python train.py --encoder_conv_stem=false --decoder_weight_standardization=false --precondition_frequency=50 --adamw_lr_other_params=0.0011 --steps=18200 --adamw_weight_decay_other_params=0.05
Rows from block 5 of the decoder of a small segmentation model, named by matrix and row number. Rows with one number belong to one channel. Each number is 128 + 32 x the weight over its row's rms, rounded and kept within 0 to 255. All counts start at 0. Numbers have three digits each.
After each channel's rows are labels from the 100 images, of 14976, where the channel reaches its highest value: "responds to" is what is common among them. Only what is clearly more common there than usual is listed. The data: analogue clock faces. In brackets: how many of the 100.
# convs0: first 3x3 conv (decoder.decb.1.1.convs.0.weight, 96x96x3x3, each kernel summed), inputs 0-95
# convs1: second 3x3 conv (decoder.decb.1.1.convs.1.weight, 96x96x3x3, transposed, each kernel summed), outputs 0-95

convs0.47:086075161115138044170120129108138189084130136067169088140086085066148185077104149169114105122106078110074129107113088126155103118130112111118149123147098176093105119151148118099038127067121115068126146064109167112133130142104173130144124121123116128153156087118153099097133109146169133159
convs1.47:096130095144176140141116123185132078129071078152155192099125153177121107151121105109110102172156132167151128150157172150104106111145172092136088097174148160160173071203079115140151173107133097172170125184141074162130164063153108179114173145121097138131159144145128144164121147121086156169
responds to: minute hand past 2 (29); minutes: 10 to 14 (29)

convs0.32:117130112151115129100142092059117082125164060121119159131102147172117116106130145173123112119082131148148206103140079212123079155112086098058122105050107098083163100107143141138106136135121113112129221108117109080136087129161121099144129138137048108080129095119092103117103106138146109124
convs1.32:108088090105153107158157175138116108166171207120157129142119132162146141086116141096153161118132120103202095179137111116128158116142204185178109091173194090124152093130113090093156118160153115112098101155115165169154096058076171163174142133154113158148099197089141142105109118125121130130
responds to: hour 11 (37); minute hand past 11 (33); minutes: 55 to 59 (33)

convs0.2:145115106110090138106140104147078117097117113128100125104123102136124079069143128123106142118116152122137074091136159089106120114067127116255097118149088157111182126097105118129125074142089128060134085146121100116062108142107089126135097134139138159107098104102139101117142100146140089086
convs1.2:168164142183117119135109081113141104154140160152078130127173135129117148176160152085116194142124121038157107119182092170126081127168080102083160142122140122168115075132125164096118098103088142151193208133157081154127127124122096172131122133141075094094069121155162080144113142140166105152
responds to: minute hand past 10 (50); minutes: 50 to 54 (50); minute hand past 4 (39); minutes: 20 to 24 (39)

convs0.61:133078144067120181152135134129138153106186189101119166151117134065080093208134162088107139133177157096075109120095107125147160121104112165067161107105110118144131127192119097086164063152160153107123110129078135161068115155134130095065122176145142097111084130102126154107140154075138136116
convs1.61:141177126142147091120083165177193094130177144201125167103107141174093165095081090192105131136103157105164107150197156084129094108098103099118119130121187132147116132092127152153101141131103117192122089144193139081150121138176109184134150131164141104149150147129076086178096096118139150162
responds to: minute hand past 2 (52); minutes: 10 to 14 (52); minute hand past 8 (34); minutes: 40 to 44 (34)

convs0.49:189157138139147128118133115040116166103122130074147121179143132119106055087120111114164160124067089127104116119094082128081087106165112114071132124084172161144154116143095100102118122116147169081135127083100163097141104174099144115144129098086114170139083114077066143105078181167108160178
convs1.49:169073155152099150139144160179112114178114084140064114121119161112118104158199063066085125146134148075162152124165123203087142133128081133132158111125147110113118082141169155090134084096094133132121105150140100196125149114096111110138169123120096064104163121151187073143080106173121109107
responds to: minute hand past 4 (66); minutes: 20 to 24 (66); hour 12 (37)

convs0.28:150106127096091114159136156094194138127186112112082120119115144188078123107089135161133043118131106165101133111154082108125182145130104126089069113114062172154102107120118123135144162149116189121173157214087136079135209100109134111136142068105157145175084110114150138159139135149123128134
convs1.28:134131134076147135136092150121123114135083143160096116121165193103153207118109103157098176154107110174184162146081183135102157088159130152156086134109117133153088158153098072149119127078172117175188140094145132180107079139150132110127091109176094166098149158154112103073086091131135089065
responds to: minute hand past 12 (46); minutes: 0 to 4 (46); minute hand past 1 (34); minutes: 5 to 9 (34)

convs0.20:124146156096117103052116151140191173120099096102115181140139164135133057123172139164127113130089025079102113132109110111099166163106148073129174145123111120147112089128095162111118140148123138125243182119143116112131158073101137160158171139096124126130170125148142129096113132063122146117
convs1.20:068098132125131143128195172092056139188107145140112100130114136114170142116090080078137124113178167147125151086113152139099167096125088155157105094118188112142103128108153136147187187124153145085115067086087128182120149130150119116164163120133099146174169201142174123151085075151118171135
responds to: second hand (83); minute hand past 1 (35); minutes: 5 to 9 (35)

convs0.75:161117101122145089168111143064066146090108117121133196162107123067143100020119143142139113159147140113080064133102095057141127133134139131082061158226106150087104135129113155114064134128142124109117104116149127134126125144121126119147120130111110132166145103109191147098100136128106175180
convs1.75:172144183144139103159166127142202136112078126132120109142133179246132107150096108125127163096120140114164120092177129135145088153101160166116188146130162174183130124137129156095117120155113166126094139173181110115169124136104075126050132157149106113141214142114122097153169110123097134152
responds to: minute hand past 7 (47); minutes: 35 to 39 (47); hour 1 (39)

convs0.90:118101092089112152049155121090132139146069079107093084069112093105095104145088090117149149151106144140157150144155126162097169056088083080130168084082136162121151164104138116123133076131138125150119129116114138097085065088142124140084141067070130128120085111108061111138143118122071125076
convs1.90:109183147061179075211136146162159124102124124110173104165121118124148105157131181151120098151096083145113107153132120129149116108108129192146146119163108145113103131121125200226143194142162168169106103178092111130201142091121126126088102156123108146124106159102162134096133137181117120177
responds to: square case (65); hour 4 (50); hour: 10 (26)

convs0.82:124139125127069092154143169139151116101055132164100109148149122125081075132115144108079136123129101098086064070078129143100110170134087092198094106163120167142058098098137140099081090106104076133104169140126135116098175124174132107178168113084117119155132081130166132099086119166090079155
convs1.82:139164134120161094099060137074077133157108143110145119117078143174176138193133105179105122153125140141137129101140110143149122115135089143156169154095176100131046103143101115159171092124143186097076131156063073160133051105130131137094144094106104150112100110124150153065104121132179163071
responds to: hour 12 (75)

convs0.7:146172104109134058135053185092090150091162086149097095151156137160147112075111106094156094066123067135086105093095157102091088101144107064155089109113105121082106115172113152162078147101124141151114120115125118087151146137159111111097083176127152055094166124172163155093116107129109103126
convs1.7:154168154146129174148124067100121092163119222127140149149086121137156113165180129118143166146120160118122108116147051132118114112071109113120143146136140137165142120138064099078081108179075135117143116124140117115120152167046178099183094032129131128095118074093126174147127133137122095130
responds to: hour 2 (46); hour 8 (37)

convs0.43:088127147137111141107074115124133115069106106138106155132122157105078155130140100140127106142153133062128082145101147200049136196118125081093165136114109110148132111103042093093143113114123129068167139125080138112075132116078060138148183128094104135102137151103085104083170129154097139193
convs1.43:129106131148117116146184156128114196160158162099136136141079150163194158170028158092099100152117156198133092099162089064132109111088084116154122118117162150090121130118133152126096211167152181111119131110148122129185135124158190132147122156124140139127143147127142116106060102167145159087
responds to: second hand (78); square case (63); minute hand past 7 (26); minutes: 35 to 39 (26)

convs0.74:133091119140100147255148166142130152111105143162106089104097144082104119146113146142131127088123137065145135102091147108119141097118141090153160144085027165138103088191127120143145104153167166117127162153142121099101078106127150123086071133111102103133142108138097132119219156141123147085
convs1.74:113086197160123073076156094146153142157114163074184128178094087109189181182169125145152109146106059124178160141143147104163102100145161131138078099133164137131126177076118102111103159125121131114116120168139134172156138146121175141158104113144103160157142165154135156067045105091125100130
responds to: hour 11 (42); minute hand past 2 (42); minutes: 10 to 14 (42)

convs0.33:110111161091127153136044155120146159110155150048110157107178121125148089156150149101121138131128134080177129105115108122131168097128114141166158166060115099166143108114143180063138146119137099054164163118097109100127082077085157120096163117160081136113103103091101104070128151095118129045
convs1.33:128101079159114168168219119201168081170119102143144103130139114080067153132080145105163170110120088163114132066114120145136099156145141080135137077188139161062137120118142090144140171134109122108152118121137152095134179158169138150171117088195150127159123143076178107167140129090117115128
responds to: second hand (83)

convs0.51:241096106141126118095111115127111100140109085119129132128113061125113147082126182139042170110118134117100101102157124119098095129142099100134084115193145090116104111121110107084090066108110178133096112066116113121108077138115179093096098110112141090070138121148190159147105132141074119089
convs1.51:135131128190104149112130174102150211164165044138110139119107154141144125143158156091104172133159154172187152135144109151164125090084153156126154147087136139159111176120175172151158187096145144083151139141107145120154098117142050157147162168073116113058154126152131094076137085141114171126
responds to: second hand (91)

convs0.25:130104133099119080131118147151090170120061024126135136195126137129156161057145162122151075060068055114079119119108152090163129089085145130116106137144137124096140051102104112093124159090125169132122076167102123081109157135178117173126138128101143112114133128175124148088137147120128137111
convs1.25:183119068111094110143117160122161127128142196159139112162147112140079133170147095134145187164148126084119082129130138065143105135168106135133085093130159122122144081096107124093107056136050175119129163144176145194096103148136101088183115123137094117085066091113170081156126094145151078143
responds to: hour 1 (38); minute hand past 9 (35); minutes: 45 to 49 (35)

convs0.5:158135097127128132046102104088131123157095098099123117121158127172119072094116111107136127104088099144118116135137129141124132141119127090142007159120102122171139103116081175107101117091154163182179126135106115131095064064120130105144138063093141045101119119138112084132086117141151119049
convs1.5:097169167147116142124139138151200199139176160087070153059146187072153177116153121111132155102116134090163073106142127126089144151146145106089160089167152158067135125099170129162167119179113115099138168099117104134127135202140079144128122150140159150114135089105099122133183194128133114165
responds to: minute hand past 5 (73); minutes: 25 to 29 (73)

convs0.54:204141121174116050178146128121121139127145093137148095160157176113140071111144144108093117109152071129126136120116171061103132134115100121047107152113136182098207122226105155105080110099142106138142134102118127107172143083103121145105086112051131154126167150156129143096126113097142116146
convs1.54:075164159123153133129155145153109141144120130183092173075054160183156106085082098113110142117119195147115151084067132120156143132123103117134165140174151136157107126133114091169060110155092119187117107119132143126188140196096132077169135077158095118090089114078149155143108070133157146149
responds to: hour 2 (51); minute hand past 5 (43); minutes: 25 to 29 (43)

convs0.94:168107142139088119120095153143119141064113070089119103186166153129132059106138114103133139174092064111102124131114148134115142185091101112159044121096165120168123154172088150136104110084143109123152153111149100128146105112128045143078138124078162116155188168177152121097126107075130090075
convs1.94:130072121134177165153111133088154139119119170146124132133084154108159180119132099142126133039137128163091082094168150141112149163136143132116181053114071126137130114111107163166107105102085152142056158179093163139167145111118180108123101085093099114077156055061145155115163089119142151131
responds to: square case (75); second hand (69)

convs0.83:173067086136114100130106175134202121130117108118115138157154120088144113101124103134152128131085085061133151116138150184099117151087142089091179134091157199124177136148137104140073154122122189134120113128095120144151114128131116063101081058095123036120158177121075126106146112131076131108
convs1.83:110132209152123157159157170147092131091170136135159119162074114206157128070075108117186159067161139187136102126130101092163169126127161128151158100096137121117105086130096128128146109146109134135130137112159196126168134138076205114160117092147105165135105092091135170120202112148105170145
responds to: hour 4 (69)

convs0.48:192130136139193100137095126169135195119174090121101109138114166129104091176092115130174199117111123108159104127103191170103086099118099135140170146094072201119129181132146156125117107159121073097154167188115145122112119165134103116089106135091130174114113138130180111079159090060101122133
convs1.48:097121175171051097088101134117137069102065170131141123091180108159132116112144132132098092196126066092177119112183075149153139083141096159125107168123150119179158064188141130144140109092114134157153191149118111137103127058120143159154117106174124148072093109111139152125105105110158116105
responds to: minute hand past 3 (54); minutes: 15 to 19 (54); minute hand past 2 (33); minutes: 10 to 14 (33)

convs0.73:146144128067113116054091080099181177125060097158097116141077104126093128050107100129113111123092096132093084134130120122122147114138148106196123171127084127129092142145155147146074136137117146137174098058104177128122151114096063114102145080104096099166110083134170090127112125082114104075
convs1.73:089147094141164121178140161159130186147160196112132116149096088160194119174103121112120120194153110133050112067120111065155102137148088075128081112126120112139117121089093094102101138163100180122170163076178068086159129142148148145169128154128124147137094112079125167125121096149152083145
responds to: hour 1 (53); minute hand past 10 (47); minutes: 50 to 54 (47)

convs0.64:055133123100126118143119098104109145136178165099133129117115224124108124146130145113148145123140102104177074086080100073130103139168129120093166138105102140073171152100125091212125112073191126176146092134083137102130102118129114147121150110149051123122102065102115155081098176108173159116
convs1.64:140147123112134141104136105116145135164178101097181101130158101095122123135135173129098126146115156074105139133203109124071114127081140171094161117167106162087120100168172142145129194139116121090164101110110156125089173173172156129119168125140055166183136140147112043209086098072120116122
responds to: second hand (100)

convs0.10:103096110117110128129150128166118114114061123110105118125121141119134093181154106107044124139102083093085108159111122109137136127067091091181255137052096190136092161136108103121148127108122143124135071131111138121102106110146155125126120120055115079142110107097084098136105111115132092099
convs1.10:089070164169147149119142165083103111125143139144169122129188179029120178113100085195158119125124060081154142140151122141124177104164140196096112142098122131097152087114137108132129138140140157132105138154127178125089077100165090148140127100089106157117185164172178141148107141095149177148
responds to: minute hand past 2 (91); minutes: 10 to 14 (91)

convs0.68:167182105136088101136102135101120120090086102101083107172130135094146163115062139102144118092092116096108083160113091106098130109171094120005157090132077144133122080079106086114127088112084163138086114140108154123129162196084137158102074121130100122089128096105145093120168127093131092154
convs1.68:146062190082127097130140122140030114120134167141181127163115079117106118117140071139132136147140176138191129174135124180195166144062172152120078161135105160105082180161158088143120162146146113155093104140139145106083149132109125088106175092100157141160083143176098156097125116115119132138
responds to: minute hand past 7 (61); minutes: 35 to 39 (61)

convs0.56:092114154146107127089142088189054125108119129159125102150161180119102145137068104172147131136109098124103034108145136087106111155130080106199192094169071132120131163176094089134126057142130162102087107191154079149120167151140101143155133111092142152150101115136104096135091138123121101094
convs1.56:060162151132191202161131134095157119163090152107130164108099129127171106171077109119119120123097101151108120099091149178193132064143121138107082123109105143145131147079156137121106142150186121163159182106200109106136135145108203122081134140143125125134090064148175143140166054109113114128
responds to: minute hand past 3 (38); minutes: 15 to 19 (38); hour 7 (34)

convs0.1:142140100090114110090114059165134150103146073158126131137085123116145163142081088114118112118150121138111113102088116094112104146064126140158150155064028140095146147123132098150076075099137176130159102107103154114101122189165086118144182125167137145139078101112085149107041159116130187145
convs1.1:093118131174165148147116134093153125113187169065130104107137160154103080191161120079189095134131150135067097121127065126142075142103157116128116094196123141171106128135105127113128179168150157107095139100173139127152170139135214137098089061096143123148122090132119125132224145107133122132
responds to: hour 12 (42); minute hand past 6 (35); minutes: 30 to 34 (35)